{
  "train_examples": 48750,
  "encoder_layer_scale_init": 0.1,
  "encoder_inner_norm": false,
  "encoder_num_experts": 16,
  "encoder_shared_expert": false,
  "encoder_patch_size": [4, 4],
  "encoder_depths": [7, 7],
  "encoder_widths": [96, 192],
  "decoder_norm": "groupnorm",
  "decoder_blocks_per_level": 1,
  "beta1": 0.9
}
Rows from block 13 of the encoder of a small segmentation model, named by matrix and row number. Rows with one number within an expert belong to one neuron, the router's apart. Each number is 128 + 24 x the weight over its row's rms, rounded and kept within 0 to 255. All counts start at 0. Numbers have three digits each.
Before each expert's rows are labels from the 100 images, of 14976, where the router gives the expert most weight on average: "responds to" is what is common among them; "place" is the part of the image that holds the peak. Only what is clearly more common there than usual is listed. The data: analogue clock faces.
# router: router (encoder.blocks.13.mlp.router.weight, 16x192), inputs 0-191
# up: expert up (encoder.blocks.13.mlp.up, 16x192x192), inputs 0-191
# down: expert down (encoder.blocks.13.mlp.down, 16x192x192, transposed), outputs 0-191

# expert 8
responds to: dark face; square case
place: bottom right; bottom centre
router.8:152152121120100138104155146134150134094158144107088136131127135093104097094123110094122093132138128127155122119118152132145176106161110099129119143107104148154157127149104134101103126138153165139164124177168150140128128124139099100113144098122112095111154122108105159153112102095155093089141157088141112161132126175106099177158157136122108151101090071107132095130112143118134147133162121114137127156147144131099111138146165102160141156162181097188144125161132174137106165155108138118109176102114116113155096142139145146153155090149114128150166154127148113133102127098156113151
up.6:146156138138053135137146178094132134079147144107106102101127156109144143137107163157139114100153137123146100145158141110139105131100085138104119165133151134165148159146111129130126122081155107122125111101119138064144137156128148121137146109127104116129151132107122131140145109122097121099124117100104141121114114143134097140114098105124129118085118095150141127131147102160140123144131143108142132171179141103137125099101183166112140103159129108108130094175135165136093190088142134140138117118113121130051103180148134132118127107106215119163136125140149144136117141123141141122
down.6:128139111110121115078131113118120120111125152127109131083148096096099115087129122155180158173112129138154115129125146118139144092141139148122104177142073162162096129122162093113120127116142156124111138110139108160124110146117171100132130164117139130109134118143123109123117135130113165149163099091129106182142165108123068149090147154116143119133122141136134047141132123107094138121135129113115160119125181117150109102076127125143096187116146153131136158124173149103131114101153146116152128116102093156137098128127122162145142161126134120094114166104156118115116173178151098102

# expert 4
responds to: square case
place: middle left; middle right
router.4:104116125121191099137107062094141161135125130138173125099129152144124105151109100101131145128080108175119151114115091123100118145105121096114143124163131156152121111117118155124150112135129131116095144105145112119173092133113116115088127178147130172116097131097112103109133145118153186164119129144091115120148126113129110137122117140165118136098136151101146108135090135131112103106106121104119135108126110128111175169097106160122136118169088139087137171104101096093158103129131118152138107104120105094137102118132155152076126176130134137078143120092125141092151175172098125141
up.3:170095153139107102114087188092129126133144124128093135133077131162083120148147099150149117158154168173165132117141081131110125111125131128172126119157123117114142123088151134088138134138150103137152099144109123165123156120085137153136120141106117112197155100130176118133105111131173083109094119130159117117092156124086133115128133123149151133093131133150144155114133114067100138114119119136150086127154140151131105105134149113119116188147171153154105127131114139094084101131124114180104147157162141149109145072128162148139126127118107116135111110143122118126102157117110129143
down.3:144139121129113109120131071102168112133131139113108147140118111121144159102151167136118143119160126114132118113132118115160136067128149126178145128116150085152127120154087095129112091178129105118089168165094104098136134168156103112136124131127152137163151073142148116198115140134144115098146129094126136119159149129128142146090134130115111129094133167069157149175090155137139110114101146139129142126155134083120047068151149107114130105128132130134146114165118093103114145111106128122126125133145135125151159122098132117101097109139124113133120141110182101140095148119095155151

# expert 9
responds to: square case
place: top centre
router.9:110155129126118115134177154120153117161159090152139079091129107148146097092123151138116089130160157143111166156105076121143129108141164149121149110094137164125106133150147105089099119133130093133113151083138111135166190150139126150163183113099142127103111096151154157144148122070132109138134153182130160142146157137133121092134155166155133145137097107126145151153105127119108131120151130155161105123109126128121111105122120119118123113128159111126110130091105065089129107092096140174164141082135152129133185124119097131148134098124135170131155108102135127139129129109116147161
up.6:115145128110112135156166129129105117150117131124144134093086163181147113135119159099119121127152159103105110153138161138139129144168157156145124131115144135112114136148117147165107106161136066099160138108112113112142142166139142128159179100084126070104137110151106170121124139128113158124112112103121112077117139118162109134131083171136078129132116111110129157103125088097122117095131097135144128146126133095126145078132125115088145130147134102111136085131150084120167143111102134137135095132143131169129151211130123158148130056127161126130114127134078122122156122097117141137
down.6:119108098141121067133160169130140140109145112153105113100171095140165104106105170138138076140144175152142154103169134116147149113120130112074146115084129133092100147113070157089099128167123101167111165133174140141112135087128167189135150088098123149108123085119120127104135160103060137138120127151112150101140146143137081093125129148159111125139109151155121137121119146131149138081157151138125148157136113123149088158140174123136105109124125122145115114167125141156119126116123144127120147096130115110110143147154110098159140122108135106161146122156133123134087154104144120129

# expert 11
responds to: square case
place: top right; top centre
router.11:140112135102144137108143104114107100105133133121118181108142120145101126119109110104146166145124164132132143168119125116163151156149108112131073159103118087083133131122123138173114132142142105179151091156114133184117115137096137116132119101136117149115183140113090164151133114147120117129129151132149150142125104096192122149092110144085096132171101148101130165140170118142145113117127087124098104171105172148132134113120134148100142118112119116090129110181140137163151165166128128150089137109134104109110151174130150126132140149131111115121107136169104089160155102097190109113
up.6:158121138140172119144085116128138103137171111126142121125115137125115117167116072097142143150084150096145152128151103106111085108149115079127162123102101157111116120122125142140181109164171098124162098123127104124163121098130103142104175125173133169089122147135129092145168128104096163149132095103079112140084106129117156164111132108151136148091138140124136101127126112148162119079133128132146138116160152148127149122103092156114086133153112148136167167103082111122122137122123133129141091133145122103131087126095165165093127156137126120104090143127139171127121162161111136096
down.6:078097190145127140154141135131094104110141156150132153130138128119090104151126147144106123143142136117144096121153170106081107121110119085162149134112104149136129136132129124110115154105161103101137170129123149048149134125146123131108132130097100146126074127116140111113133186100133118169103129117081089129125112154136119136157111128199156123122164106128122114148121101144108086119137164081121116136143095137106143163128126149171142144139093112152136137063134085155130097114123127123158120129096119081161114104164131093104159119136152142108121125142142168111123153161113137156